From a checkpoint of a small audio captioner.
Data: trained on short pieces for a synthesised band: melody, chords, bass and drums, 63.9 epochs.
Rows from block 4 of the audio encoder of a small audio captioner, named by matrix and row number. Rows with one number belong to one neuron. Each number is 128 + 32 x the weight over its row's rms, rounded and kept within 0 to 255. All counts start at 0.
After each neuron's rows are labels from the 100 clips, of 14976, where the neuron reaches its largest size: "strongest on" is what is common among them; "loudest" is the band of the loudest frequency at the time of the peak. Only what is clearly more common there than usual is listed. The data: short pieces for a synthesised band: melody, chords, bass and drums. In brackets: how many of the 100.
# gate: MLP gate (encoder.blocks.4.mlp.gate.weight, 672x256), inputs 128-255
# fc1: MLP up (encoder.blocks.4.mlp.fc1.weight, 672x256), inputs 128-255
# fc2: MLP down (encoder.blocks.4.mlp.fc2.weight, 256x672, transposed), outputs 128-255

gate.128 [200  67 109 106 102 111 188  72 103 142 149 114 121 141 134 100 177 112 138  92 118 132 137 142 117 124 184  90 149 155 147 163 109 169 146 105 133 164 163 114  95 185 122 145 105 132 114 121 138 146 115  27 127 150  58 158 168  78 134 111 146 147 122 148 132 144  66  85 137  94 138 108 103 119  93 118 148 101 122  87  87 153 135 147 135 165  99 133 124  91  75  54  96  10  93 143  98  72 109  88 146 107 180  90 152 184  39 122 136  84  81 136 157  98 100 124  83 105 109 122  75  76 120 118 101  85 102 136]
fc1.128 [ 51 110 170 110 212 136  81 149 179 157 110 159 101 141 115 133 127 198  64 149  92 153  86 143 161 128  95 158 131 104 142 150 140 129  78 172 116 128 105 172 141 127 111 100  86  88 138  67 158  89 129 188 154 104 160  43 127 175 169 133 145  79  99 150  71  87 209 157 107 164 146 184 162 133 151  88  86 135 124 190 199 129  97 159 149 109 144  86  87 143 157 157 140 183 157 129 124 145 157 156 140 158 122 185 177  92 159 128  73 135 164  95  97 134 151  89 106  96 114 173 170 137  92 133  91 156 136  82]
fc2.128 [ 80 131 111 134 119 156 140 145  80 108 129  34 172 153 102  96 170 141  99 191 111  33 141 134  78 115 135 127  87 107 118 125  78 155 148 161 122 174 129 126 121  87 112 111 171 176 152 114 158 138 150 170 144 205  73 162 157 145 155  80 136 134 144 155 140  76 138 203 147 153 116 148 123 182  84 125 121 144 144 131 112  75  99 147 170 139  96  93 114 137 125 126  91 164 108 173 114  75 137 107  97 145 113 118  86 113  64 159 105  62 105 101 125 140 143 146 131 144 117 139 132 170 142 146 157 162 126 108]
strongest on: rimshot (61); harpsichord-like (28)
loudest: 2000 to 4000 Hz (35)

gate.221 [130  65 181  62 153 139  96 157  99 104 144 102 112 149 174 149 125 121 102 147 170 112 169 115 130 166  93 130 170 150 119 116 137 175 149 138 183  88 178  58  99 103 111 182 120 143 165 111 125  85 155 109 147  72 106 135 126 212 146  77 158  58 173 113 104 124 108 146 128  96 116 125 135 146  72 154  81  34 105 108 161 128 137  83 137 152 178 136 136 125 142  80 107  96 108 103  87  81 156 120 117  91 140 105 215 142 162 102 145 111 195 162 102 126 103 131 139 107  37 142 168 130 134 146 108 147  88 174]
fc1.221 [111 165  84 136 188 106 157 115 160 150 148 116  92 145  88 120 154  92 178 134 118 121 108 160 133 131 132 123  99  97 169  97 116  67 121 111 103 140 113 174 168  75 170  85  99 148 129 167 152  88 168 106 156 139 158 114 170 155  98 146  91 172 130 145 151 212 109 130 113 138  27 138 127 143 175 183 142 141 146 144  84 120  70 158 146  72 142 133 132 107 116 119 176 115 106 181 105 127 119 186  32 211 114 158 112 145 101 162 136 117 121  74 139 184 158  87 162 130 150 130 111 116 101 122 145  79 176 115]
fc2.221 [103  90  71  99  92 113  87 165 140 166  87 101 101 138 155 145 152 122 149 149 167 141 157 110 119 108 106 140 160  80 115 130 127 147 124 136 137 173 168 135 175 102 140 107 137 114 138  69 134 100 185  99 222 142 173  85 168 112  96 115 125  77 161  89 132 132 172 116 154 123  91 162 141 152 150 149 124 131 116  94 115 129 167 134  66 130 117 161 153 152 146 114 168 134 109 126  96 118 125 156 174 122 142  95 144 149 111 151 132  99 178 151  83 176 135 145 107  91 109  92 207 157  92 143 115 137 115 130]
strongest on: rimshot (48); drum pattern: march (44)
loudest: 250 to 500 Hz (64)

gate.498 [111 123 128  77 183 119  93  93 138 118 105  77 116 138 129  90 153 139 141 192 216 170 184 118 171 110 122 103 146 137 168 104 147 149 167 100 119 120 112 147  95 172 153  90 140 158 153 135 176 150 115  81 146 115  55 122  96  98 100 101 124 169 122 121 117 104 132 127  99 161 117 116 116 178 128 117 108 176  90 107 108 121  76  85 138 158 130 108 163  97 125 157 112 129 104 174 121  79 136 101 123 171 113  83  99 138 193 109  95 155 109 119 129  75 202 118 188 148 112 162 128 115 117 129 113 101 134 129]
fc1.498 [112  71 150  97 129 157 105 118 122 106 135 192  85 103 135 105 103 110 129 131 121  80  57 118 115 201  90 167  84 112 110  92 164  64 176 146 137 111 179 130 165  82 141 140 151 118 107 111 125 199 168 118 104 123 143 126 151 114 167  95 126 170 158 127 110 119 106  52 125 118 132 105 158  86  90 191 178 130  85 158 106 130 106 170 137 174  79 195 150 153 120 100 110  80 157 107 128 118 133 126  85  94 165 140  94 116  75 161  88 105  76 131 117 144 133 150  83 147 177 115 110 132 148 109 162 164  94 134]
fc2.498 [ 78 144 124 104 124 159 157 134  89 116 136 148 102 164 110 153 135 116 136 122 110 149 186 107 149 142 126 130  55  96 121 204 167  73  79  70 118 112 106  97 142  97 178 134 139 149 150 136 108  79 182 122 149  53 177 144 159 143 141 123 104  89 115  72 172 146 137 178 104 159 182 135 155 135 142 173 132  68 138  95 136 109 136 121 218 155  98 157 141 130 136 139 131 115 100 185  96 117 114 203 161 130 101 118 180  79 146 106 123  75 151 106 140 111 115 126 130 136 150  57  95 116  85  81 151 110 134 144]
strongest on: muffled (low-pass) (32); string section-like (29)
loudest: 500 to 1000 Hz (47)

gate.8 [124  95 127 189 144 147 100 159 197 185 133 127 158 131  91 131 120 114 110 133 126 153 173 140 169 101  94 113 126  87 157 139 143 137  74 103 135 132 163 147 165 125 116 152 151 166 113  93 145 143 127 157 164 146 123 116 181 137 196 122 190 184 114 132 140 122 115 139 150 117  87 106 171 174 132  83 113 104  88 144 177 133 103 148 133 117 129  98  92 190 135  96 121 119 180 173 134 161 148 103 154 161 180  88 112 145 148 121 166 102 177  70  60  90 125 132 112 101 152  98 177  79 163 108 115 198 124 199]
fc1.8 [131 137  68 125 114 111 136 168 143  95 139 177 102 165 201 112  79 140  84 132 140 145 101 173 137 140 123 163 127 221 136 123 106 140 105 123 103 102 183 172 106 136 140 152 108 109 188 120 120 147  98 159 138 153 115 130 148  74  86 117 140 144 114 183  88  84 108 106 108 124 145 109 117  74  79 146 108 158 134  87 119 151 156 165 167 159 113 119 162 135 159 160 119 146 135 106 153  97 186 163 146 138  81 236 118  91 129 136 173 102 155  86 108 108 112 139  73 129 113  81 108 182 151 171 145 139 131 131]
fc2.8 [119 138 100 138 184 136  62 143  99  78 123 122  67 184 130 140 110  97 112 142 162 147  91 116 130 198 107 126 183 159 130 149 164  92  92 129 115  85 110 187 121 124 152 114 126 122 123  70  73  92  76  92 138 138 126 144 111 160  95 133 127 107  91 159 145 156 178 138 115 145 165 140  56 134 133 139  96 186 126  97  88 103 110 135 115 105 148 143 195 142 163  48 141 183 120 159 149 150 188 123 110 105 150 174 129 101 102 141 195 156 127  66 125 121  54 154 137 141 168  70 105 109 135  73  96 149 133 188]
strongest on: thin (high-pass) (32)
loudest: 1000 to 2000 Hz (25)

gate.203 [145 111 113  62  92  88 160 109 134 128 125 148  74 194 105 106 128 131 127 141  79  97 161 123 161  49 118 156 117 127  87 100 159 132 167 141 112 100 132 118 137 186 174 179 136 108  66  97  94 119  70 113  62 127 145 198 125 127 123  77 153 150  93 125 144 123 167 128 125 131 152 108  93 149  74 157 143 126 110 106 129 115 117 136 177 169  87 109 111 140 104 138 122 128 169 155 159 106 100  99 139 109 146 130 145 102 151 163 139 136 126 135 123  86 153 115  86 107  72 124 190 133  99 127 103 148  86 132]
fc1.203 [101 162 144 113 125 190 167 155 159 134 103 148 119 150 124 116 138 105 110  92 121 127 148 147  98 102  43 162 161 117 121 115  96 164 116 126 161 148 142  72 119 136  78 157 194 175 129 111 139  98 132 161 136 139 111  90 121 116  94 203 185 100 109 130 138 127 143  60 117 146 110 169 154 120 129 136 100  94 137 110 113 152 143 114 137  54 142  43 140 155  81 159 136 153 111 148 169 100 112  77 150 181 147 162  81 151 140 112  98 167 157 126 131  79 151 169 153 139 128 153 119 146  85 165 111 149 160 152]
fc2.203 [143 131 124 108 152 124 184 181 164 130 107 153 134 158 140  98 121 102 156 114  87 111 182 154 106 147 100 135 186 108 158 104  77 141 121 123 129 151 120 114 110 137  51 135 184 151 131  93 137  86 134 109 124 104  89  93 151 132  73 170 145 113 165 148 112 139 207 110 134 132  98 135 170  98 103 131 110  78 137  76 146 167 180 159 145  38 138 110 193 166 130 123 145 124  72 126 173 102 142 110 140 143  93 108  64  99 122 129  55 126 132 141 138 104 132 186 112 147  96 112 113 106  70 146 144 100 214 115]
strongest on: muffled (low-pass) (32)
loudest: 500 to 1000 Hz (46)

gate.58 [ 95  96 141 136 178 108 149  77 119 147 128 186 113 144 155 167 145  73  79 141 153 154 134 160 172 123 156 131 121 106 188 105  74 128  99  55 174 161 118 116 101 139 127 131 105 144  73  66  79  78 119  85 124  91 138 124 133  82  83 163 160  76  74 113 100 122 122 105  97  97 103 133 106  75 160  79  92  87 101 169 159 143 158 134 147 189 108  87 133 102 218 161 125 144 120 127 105 106 112 158  80 132 134 155  95 162 138 182 150  90 160 147 171 123 161  72  91  55 112 118 151  92 135 127  89 103 117 133]
fc1.58 [121 105 120  83 102 168  87 120 171 144 137 130  79 133 155 120 118 108 122 146 101 121  50 181  98  78 134 124 183 184  90 112 155 128 105 144  98  62  87 145 183 108  72 114 107  85 119 149  62 141 138 149 107  96  52 148 133 107 102 149 114 118 169 139 145 134 144 134 129 161 149 112 139  72 137 140 128 182  75 175 145 115 129 137 135  86  94 152 114 160 123 106 106 144 159 226 165 115 114 151 177 125  71 168  76 125 131  84 153 142  90  82 113 115 128 156 157 147 126 171 115 119  79 124  90 119 126 119]
fc2.58 [127 142 108 103 218  91 155 166 151 141 165 124  70 138 148 136 139 124 136 168 162 161  93 135 195 103 140 146  88 153 114 128 114 141 144 138  97 129 164 173 173  76 112 170  61 105 119 162 125 175 144 154 101 143 154 138  86 101 103 143  79 110 120 128 170 138  68 131 130 124 127 169 113  58 130 128  70 116 109 150 127 146 115 124 123 104 153 126 170 181 157 127 114 110 150 141 126 146 142 130 190 133  77 118  39 132 122 104 150 163 181 156  76 129 127 149 126 141 106 149 116 133  73 121 126  56 129 130]
strongest on: rimshot (66); thin (high-pass) (42)
loudest: 1000 to 2000 Hz (36)

gate.368 [116 139 166 187 185 126 132 143 142 138 118 175 102 138 148 120 107 132 142 134 106 137 192  94 183 121 134 114 123 175  96 110 135 172 137 106  88 143 123 120 157 230  99 110 151 149  98 118 180 143 118 146 100 126 125 103  97 178 154 144 179 125 131 147  90 131 135 128 158 111  94  78 125 139 151 144 162  83 103 113 137 116  97 116 157 165 147 182 200 106 185 127  99 140  76 122 128 109 118 131 190 101 137 107  73 169 158 123 121 170 143 110 111  81 167  91 188 163 103 112 121 169 144 123 110  93 164 155]
fc1.368 [157  91 146 142 132  95 129 159  92 127  82 177 131 153 115 100 125  66  93 136 125 102 122  99 137  65 133 115 106 103 135 147 119 198 124  97  64 124  75 119 165 208 110 127 132 191 128  63 138  81 107 125  88 113 167 159 105 166 150 123 107 116  99 107  83 120  93 137 131 136 125  99 113 115 148 125 166  57 143 180 209 122 186 148 158 187 125 165 155  95 122  64 114 172 112 136 121 131  69 122 167 192 148 123  58 192 127 131  86 153 113 113 161 161 175  87 167 170 174  77 101 128 135 120 134 102 136 187]
fc2.368 [ 91 134 119 194 252 118  89 124 126 100 126 123  93 140 128 112 133 154  77  93 141  88 156 138 174 178 102 129 127  75  33 127 150  74  92  98 150 149  93 114 114 207 152 113 169 121 114 183 119 172 140  92 191 150 140 132 155 150 118 126 167 136 139 150 103 117 139 133 107 184 130 124 200 116 164  94 154 113 113 113  88 136 189 131 126 126 136 147 184 176 124  89 141  88 147 137  78 149 101 101 102 106 100 115 144 120 107 131 156 129 149 111 149 133 118  81 142  98 141 159 151  89 109 145  94 118 108  47]
strongest on: organ-like (35)
loudest: 1000 to 2000 Hz (25)

gate.134 [167 113 121 104  94 116 116 160 148 113 126  58 172 134  93 161 150 155 159 160 152 108 109 146 127 115 129 174 118 170 206  86 193  87 147 126 121 109  77 166  88 183 146  73 123 117 137 120 117 125 107 156  87 124 136 179 130  92 136  98 124 141 126 150 143 123  77  89 154  93 113 109  79  58 124 134 128 150 114 162 139 178 150 106 176 107 145 174  90 104 130 173 137 104 203 166 128 162 128 154  99 144 185 118 141  87 106 141 123 118  89 141 100 106  55 141 197 135 127 139 126 143 128  83  72 120 129  72]
fc1.134 [ 68 137 123  94 159 127 145 150 120 161 138  93 103  68  85  82 108 142 171 112 140  88 106  97 177 135 157 217 137 132 142 163 116 167 144 149  88 102 178  84  92 181 101 173 122  99 139 156 172 122  94 157 114 146 156 143 140 105 116  92 121 215 148 132 203 117 111 118 142  98 133  78  76  89 130 125 141  57  83 140 117 168 111 170 142 144 129 127 118 119 185 154 138  89 120 124 119 220 177 127  97  75 165 112 127 110  67 116 139 111 119 136 140 113 113 112 211 169 124 136 201 126 169 109  76 182 135  78]
fc2.134 [ 96 131 145 134 140  48 114 182 212 108 110 113  90 166 143 123 103  56 159 121 153  84 144 144 137 109 129 120  98 168 106 121 102 135 101 134 136  91 136 159 151 114 143 130 186 125 104 217 154 126 160 147 120 152 120 129 115 108 121 125 120 145 183 111 149 116 129 113 112 146 141 100  93 110 158 131  54 126 107 162  64 155  77 179 173 125 101 152 228 125 143  87 100  77 164 133 203 121 145  47 149 168  91 135 132 120 129 161 143 169 157 150 145 108 108 118 154 132 151  78 139 121 168 162 217 119 126 129]
strongest on: key: F# minor (28); key: F# major (28); key: F minor (25)
loudest: 250 to 500 Hz (75)

gate.144 [103 139  92 172 134 135 165 140 109 159 152 170  84 116 124 112 174 102  91 140 133  85 140 150 100 110 202  86 121 135 165  50 101 143 186  85 108 135  98 174 135 143 150 128  71 104  91 153 111 145 130 163 114 122 175 138 150  95 128 138 164 122 148 166 124 112 113 155 174 110 119  88 113 132  90  97 130  92  69 130 164 103 161 101 147  90 128  58 122 126  93 178 107  94 100 139 148  53 127  73 145 142  87 109 111 199 172 155 118 130 153  83  53  75 119 159  96 113  86 120 179 116 113 152 170 108 148 112]
fc1.144 [115 144  65 154 124 104 107 119 189 132 129 184 149  91 200 148 121 111 105 136  76 116 152  92 171 173 172  96 142 216 157 114 152 129 220 103 164 110  93 179 137 144 120 147 106 143  96 175 173 179 157 154 138 174  97  96 121  61 142 149 149 144 119 150 148 132 163 129 144 146  98  73 137 143 151 109 136 167 113 108 133 129 107  61 127  84 145  72 108 157 126 111 103 106 103 121  86 138  54 142 162 124 116 131 142 175 120 121 107 103  93 125 123 112 185 157 107 179 126 194 161 125 127 120 145 154 148 103]
fc2.144 [ 99 146 188 164 117 151  81 132 148 114 126 126 155 102  88  89 130 153 127 124 121 164  85  86 142 149 127  60 148 161 122 133 110 172 124 146 158 198 104  91 136 135 139 120 117 120 115 170 145  95 161 147 137 126 176 167 126 145 146 121 104 105 124 145 118 167 202 106 127 104  51 117 119 117 121 122  85 158  51 129 120 148 149 143 114 152 131 161 173 115 147 130 143 172  66 143 146 100 121 154  78 156 129 117 107 150 118 116 115  27 120  81  96 146  84 199 117 127 143 144 120  66 116 124  60 117 122 121]
strongest on: thin (high-pass) (42)
loudest: 1000 to 2000 Hz (26)

gate.611 [155 146 139  88 131 135 132  89 104 180 162 142 128 210 103 148 102 121 224  53 118  93  96 135 160  98 128  97 192 109 178 140 166 113  56 139 129 161 157 182 113  99 137 143  90 144 105 144 179 128 125 185  85 152  78 143 176  92 150  67 120  87 153  89 151  50 120 147 191 135  97 100 139  73 154 123 172 212 171 130 114 161  51 134 112 168 115  93 168 146  85 107 116 138 106 160 115 147 119  84  60 144 124  84 121 124  95 150 131 183 116  99  96 108 121 129 136  78 125 124 125 165 150 133  73 144 144 144]
fc1.611 [165 118 130  94  93 188 119 210 168 113 121 152 122 110 152 115 150 121 181 152 162 129 136  79 121 141 139 146 132 118 162 142 119 124 136 143 131 154  73 101 130 138 140 138 185 151 108 110 153 135 152 185  76 145 147  78  90 191 132 128 187 136 155 115 158 158 147 142 117 141 120 120  94 160  75 162 100 152  85 145 116 150 157 117 148 102 152 146 109 140 125 140 183  87 167 174  51 110 145 113 133 105  42 148 136  96  80 182 149 112 101 116 129  72 151 134 133 141  89 120 102 167  91 148 142 180 135  98]
fc2.611 [163 119 121 110 140 153  90  97 144 145 134 155 122 171  77 172 129 108  75 123 140 135 163  86 166 151 114 146  68 151 109 160 130 132  76 128 121 120  86 144 112 140 168 180 105 111 140 105 180 106 120 120 143 155 149  91 101 111 166 116 102 172 162 131  86 138 156  87 147 164 180 125 130 162  64 229 171  77 146  88 120  91 121 158 129 116 127 143 125 110 148 117 153  68 140 122  94 182 158 143  79 196  97 161 145 174 147 105 123 173 165 143 106  90 114 138 160  99 110 117  85 209 176 114 159 139  90 118]
strongest on: muffled (low-pass) (38)
loudest: 500 to 1000 Hz (51)

gate.299 [147 151 157  82 107 116 101 141 146 101 109 119 171 163 154  50  73 111 123 151 149 124 153 130 139 129 138 114 197 173 141  45 182 135 133 149 115 104 123 111 142 196  70  89 120 137 164 139 164  83 130 100  70  75 102 105 151 121 154  89 161  98 114 146 154  99 126  93 137 158  89 138 159 104 193 125 123 145 152 108 128 156 152  68  84 120 126  86 168 133 174 155  46 125  75 131  79 147  90 122 118  76 137  98 116 155 130 114 156 138 146 146 132 113 141 112 143 147 109 150 176 152 135 171 104 140 111  99]
fc1.299 [116 122  72 149 182 167 163 141 156 164 123 162 126  82 112 177 242 116 116 105 101 110 106 136 137 130 111 110 112  97  74 172 103 108  76 126 130 137 128 150  82  87 183 129 166 168  59 143 112 179 131 142 158 163 151 144 102 172 133 190 142 149  87 121 113 173 149 129 109 167 174 135  81 169  74 119 161 112 102 171 146  78 110 175 160 109 118 190 127  89  72 136 156 100 153 124 163  71 169 118 104 135 127 135  94 100  80 125  97 109 141  99  95 156 130 171 126 120 167  85 105  94 119  90 157  64 153 150]
fc2.299 [127 173 114 138 132  85 157 180 106 113 133 113 113 113 167 136 128 110 103 113 126 109 105 114 114 123 119 123  49 144  88 142 139 179 166  52 127 133 136 103 124 147 120 129  89  77 131 143 118 102 187 115 134  54 144 163  99  72  77  93 122 108  99 133  80  78 161  76 124 124 132 133  65 109  70 139 186 141 158 128 125 180 104 130 148 121 181  93  60 165 198 106 142  33 107  82  62 160 125 187  92 123 103 154  97 145 112 122 111 103 135 187 197 103 123  96 152  95 138 156 176 124 127  87 144 112 141 159]
strongest on: muffled (low-pass) (58); sine tone (25)
loudest: 500 to 1000 Hz (47)

gate.667 [146 142 184 119 130 193 180 119 144 109 118 179 122 139 140 120 129 136 100 123 141 132 211  88 103  82 125 163  73 156 158  82 116 143 135 129 122 136 129 139 114 178 144 174 127 173 150 115 196 113 144 125  96 113 134 160 143 131 119 104 130  94  91 127 117 106 156  93 140 182 114  73  83 153 148  91 123 147 102  64 106 120  89 177  82 133 169 100 133  81 180 142 133  90  83 107 119 129  95  89 140 101  86  81 111 111 118 102 162  92 199 130 120 109 152 156  85 208 112 122 115 134 181 122  76 161 158 181]
fc1.667 [117 124 151 140  95 255 130  76 163 146 115 114 127 145 102  93 180 156 126  70 134 116 146 144 120  98 124 137 125 115 123  75 127 124 158 134 118 123 124 138 105 123 113 164  77 162 101 119 147 158 114 107  82 154 154 134 128 114 157 143 114 103 102 142 136  83 155  83 187 183  75 104 169 112  78  78 143 178 110  85 148 118 110 191  81  72 149 150 179 131 157 141 187 117  69 131 119 113 119  74 147 121 114 141 111 102 137 148 106  94 179 155 123 108 120 146  93 148  92 153 118 130 154 150 136 184 175 153]
fc2.667 [107  67 132 166 130 159 138 113 138  79 185  93  97 193  90 126 163  85 131 170 100 159  86 160 101  98 114 103  80 103 146 160 168 187  94 117 114 149 105  92 136 125  84 147  72  73 130 159 147 138 135  98 108 166 146 136 114 160 178 146 109 112 158 130 149 106 139 151 118 150  92 145 110 124 159  53 123 159 110 161 110 193 164 194  94  64  82 140 166 162 136  67 173 141 161 148 176  96 123 129  91 110 133  95 189 117 134  90 119  97 111 134 108 106 125 139 204 123 148 151  88  74 100 120 136 161 130 109]
strongest on: muffled (low-pass) (64); reverberation (60); text has "reverberant" (60); text has "room" (60)
loudest: 250 to 500 Hz (64)

gate.564 [115 129 101 150 187  78 137 137  81  92 128 159 162 143 137 110  99 105 103 163  96 150  92 132 140 146 137 150 116  95 159 182 120 153 150  94  89 139 108  75 117 136 122 127 116 160  92 107 196 151 100 104 147  92 133 145  75  88 115  82  88  86 139 104 142 102 110 142  75 124  88  95 150 122  92 138 164 148 142  44 177  68 109 110 133 167 132 104  65 127 130 132  83 102 147 165 177  76  80 162 113 125 120 113  90 180 206 169 117  87 144 170  95 123  97 145 125 126 127 182 156 114 117 109  96 151 134 103]
fc1.564 [188 123  76 147 136 179 182 124 192  99 138 183 167 161 129 120 151 175  68  83 135 178  61 109 192 134  96  56 134 138  56 162 146 150 139  80 145 119 187  84 111  64  72 153 109 130 119  68 185  88 129  96  71 108 115 113  93  96 144 131 112 131 128 106  83 105 116 123 139 153 123 108 154 106 147 106  98  93 150 125 148  91 156 189  84 126 136 104  72 140 168 134 108 138 127 139 183 134 115 132 150  90 122 144 117 166 124 115 192 138  86 185 115 156 147 184 129 109  88  95 146 128 142 115 135  65 106  81]
fc2.564 [134 117 159 127 141 164 110  87 164 100 113 180 134 115 155 108 154 106 112 134  67 202 160 128 176 103 100 138 118 161 117  43 159 124 109 182 148 159 164  64 155  94 158 133 157 139 162 112 136 112 139  95 114 107 145 107  82 173 160 145 102 109 142 191 134  92 131 134 141 140 123 107 159 116 192 126 151  97 146 111 127 164 126 152 110  67 151 124  64 113 175 139  95 122 144 154 101 136 172 125 160 105 124  96 120 148 140 126 111 111 150 169 143  61 121 108 129 127 108 170 111 173 126 128 160 113 122 130]
strongest on: key: F# minor (35); thin (high-pass) (29)
loudest: 500 to 1000 Hz (40)

gate.243 [127 142 126 106  83 149 165 126 115  79 157 109  90 200 142 130 131 153 206  72 148 149  67 128 152  86 178 139 123 136 143 157 155 168 112 197 112 135 124  81 123 180 158 126  74 124 143 102 148 125 124 138  90 146 111 113  80 135 108 105 120 130 124 131  86 108  94 117  92 153 128 106  98 150 134 125 171 145 119 167  77 108 177 110 106 152 117 135 146 128  87 142 129 178 108 146 118 129  59 145 128 125 125 132 112 129 106 183 137  69 195 134  98 136 115  64  91 112 124 129  89  85 180 153 196 133 130  80]
fc1.243 [107 145 157 109 132 184  88 126 152 166 119 124 110 161  91 132 107 117 137 118  72 202 193 142 181 132 157  80 162 131 148 129 104  93 124 174 140 112  98 135  41 137 143 140 128 126 144 141 143 169 142 130 145 126 110 129 166 163  92  93 151  92 181 136 118 134 114  83 171  81 162 153 137 160 166  88 134 124 169  85  92  84 149 128 138 140  97 171 150 114 155 177 153 117 160  90 193 121 104 129 127 144  96 106  71 142 138 120 110 130 135 175 101 102 183 125 108 167  78 111 117 115 140 120 174  87 180 112]
fc2.243 [142 111 122 119 101  94 159 149 136 182 189 116 149 133 129 143 140 127 110 134 165 169 101  96 133 129 135 104 192 117  91 139 148 147 165 136  55 178 146 144 136 153  57 100  80 146 118 129 120 137 147 198 144 111 128 147 110 137 150 101 201 178 100 151 208 122 107 143 170 141 205 149  88 173 114 128 197 124 102 157 160 166 122 160 173 155 110 116 128 127 129 179 127 123  85 118 126 146 181  67 138 127 127  83 147 172 127 147 168 134 177  91  36 103 133 148 163 101  83 135 116 160  71 130 119 146 179 147]
strongest on: muffled (low-pass) (29)
loudest: 250 to 500 Hz (55)

gate.90 [ 85 124 141 137 169  94 135 144 162 149 122 121  89 163  86 155  99 171  74 108 126 152 128 132 212 108 140 136 111 123  92 130 162 154 172 132  96 141 150 203 119 123 108 127 159 113 145 141 186 172  77 108 116 134  98 169 103 134  98 118 127  95  98 111 177  66 113 111 145 122 130  91 164 163 135 168 150  98 129 115  95 194 165 149 148 154  63 184 106  64 139 137  50  74 145 153 200  49  97 142 127 108 192 104 142 133 145 123 161 148 111 167 119 141  99 129  87 149 140  97  95 132 102 156 132  93 186 133]
fc1.90 [134 112 139 165 145 140 152 140 139 178 175 137 131 132 157 166  75  93 113 118 129 122  89 132 149 154 148 177  82  95  84 124 170 110  47  95 102 139 111 162 145  88 108 118 145 147 107 133 169 188 125 173 170 201 162 204  75 132 161 131 115 108 121  98 221 163  96 167 169 114 134 119 174 148 115 148 147 118 151 143 196 189 195 153 102 186 122 191 177 108  83 110  63 139 138 185 118 108 103 146  90 174 154 103 107 122 153 144 170 172 168 152 139 131  56 125 119  90 166 121 125 108 128 126 128 128 125 203]
fc2.90 [177 132 153 131 118 122  75 139 154 136 149  91 171 202 122 108 152 219 129 138 155 145 186 105 140 107 152 188 101 162 107 113 144 156  81 116 103 139  44 117 173 133 125 109 108 104 129 190 108 199 124  89 156 101 148 151 173 143  69 116 122 121 154  78 132 146 138 154 136 106 155 124 125 191 112 114  72 146 189 100  53 122 117 140 126 136 128 139 133 140 199 115 169 116 115 118  85  33  72 130 114 134 131 112 113 111  91 139 114 131 147  97 120 155 102 143 117  94 156 217 149 146 161 137  81 112 174 154]
strongest on: organ-like (29); string section-like (27); white noise (26)
loudest: 1000 to 2000 Hz (50)

gate.550 [122 136  98 109 112 101 194 190 136 142 132 168 126 132 172 105 111 164 130 155 151 119 148 124 138 141  92 125 166 117 168 107 113  67 134 122 158 171 146 123 184 175 142 116 164 132 172  95 119 124 106 139  83  65  65  80 124  98 149  66 137  93  76 134 151 176 131 171 167  56 112 101 129 142 159 139  90  78  54 105 112 121 128 129 106  91 145 126  84 173 149  29 171  90 169  85 113 144 124  96  95 190 136 146 164  62 120 109 115 155 157 144 146 120  90 132 192  97 170  79 128 132  90 157 146 148 130 133]
fc1.550 [140 102 120  97 102 162 100 142  86 153 114 162 115  86 191 183 109 208 180 150 109 144 105 159  94 117 141 138 123  95 146 150 134 131 125  67 110 145 184 141  70 117 121 135 122 100 133 136 134 141 177 125 124 112 152 101  90 129 185 182 166  80 128 143 117 155 106 133 194 158  84 104 133 125  87 148 119 103 117 169 150 115 119 138 137  89  95 125 140  98  83 112  36 157 175 127 125  74  76  83 161 150  67 114 126 144  80  97 132 124 181 119 107  54 169 123 131 125 150 118 103 143  82 141 108  82 169 110]
fc2.550 [137  94 133 110 134 176 170 135 130 136 154 147 162 127  90  98 158 136 126 159 108 127 110 150 163 105 193 149 168 109 158  98 136 147 171 107 120 141 202 110 101 180 130 136 168  70 148  94 113  65 123 113  74 118 142 143 111 128  63 150 153 143 146 134 141 123 146 111 146 184 139 136 130 122 158 122 142 134  77 117 127 108  77  71 141 181 155 102 110 131 171 136 139 123 202 200 162  57 126 121 145  88 105  85 107  90 119 147 101 129 187  85 105 126  75  87 199 153 146 129  89  96  79 139 107  87 153 153]
strongest on: thin (high-pass) (28)
loudest: 500 to 1000 Hz (46)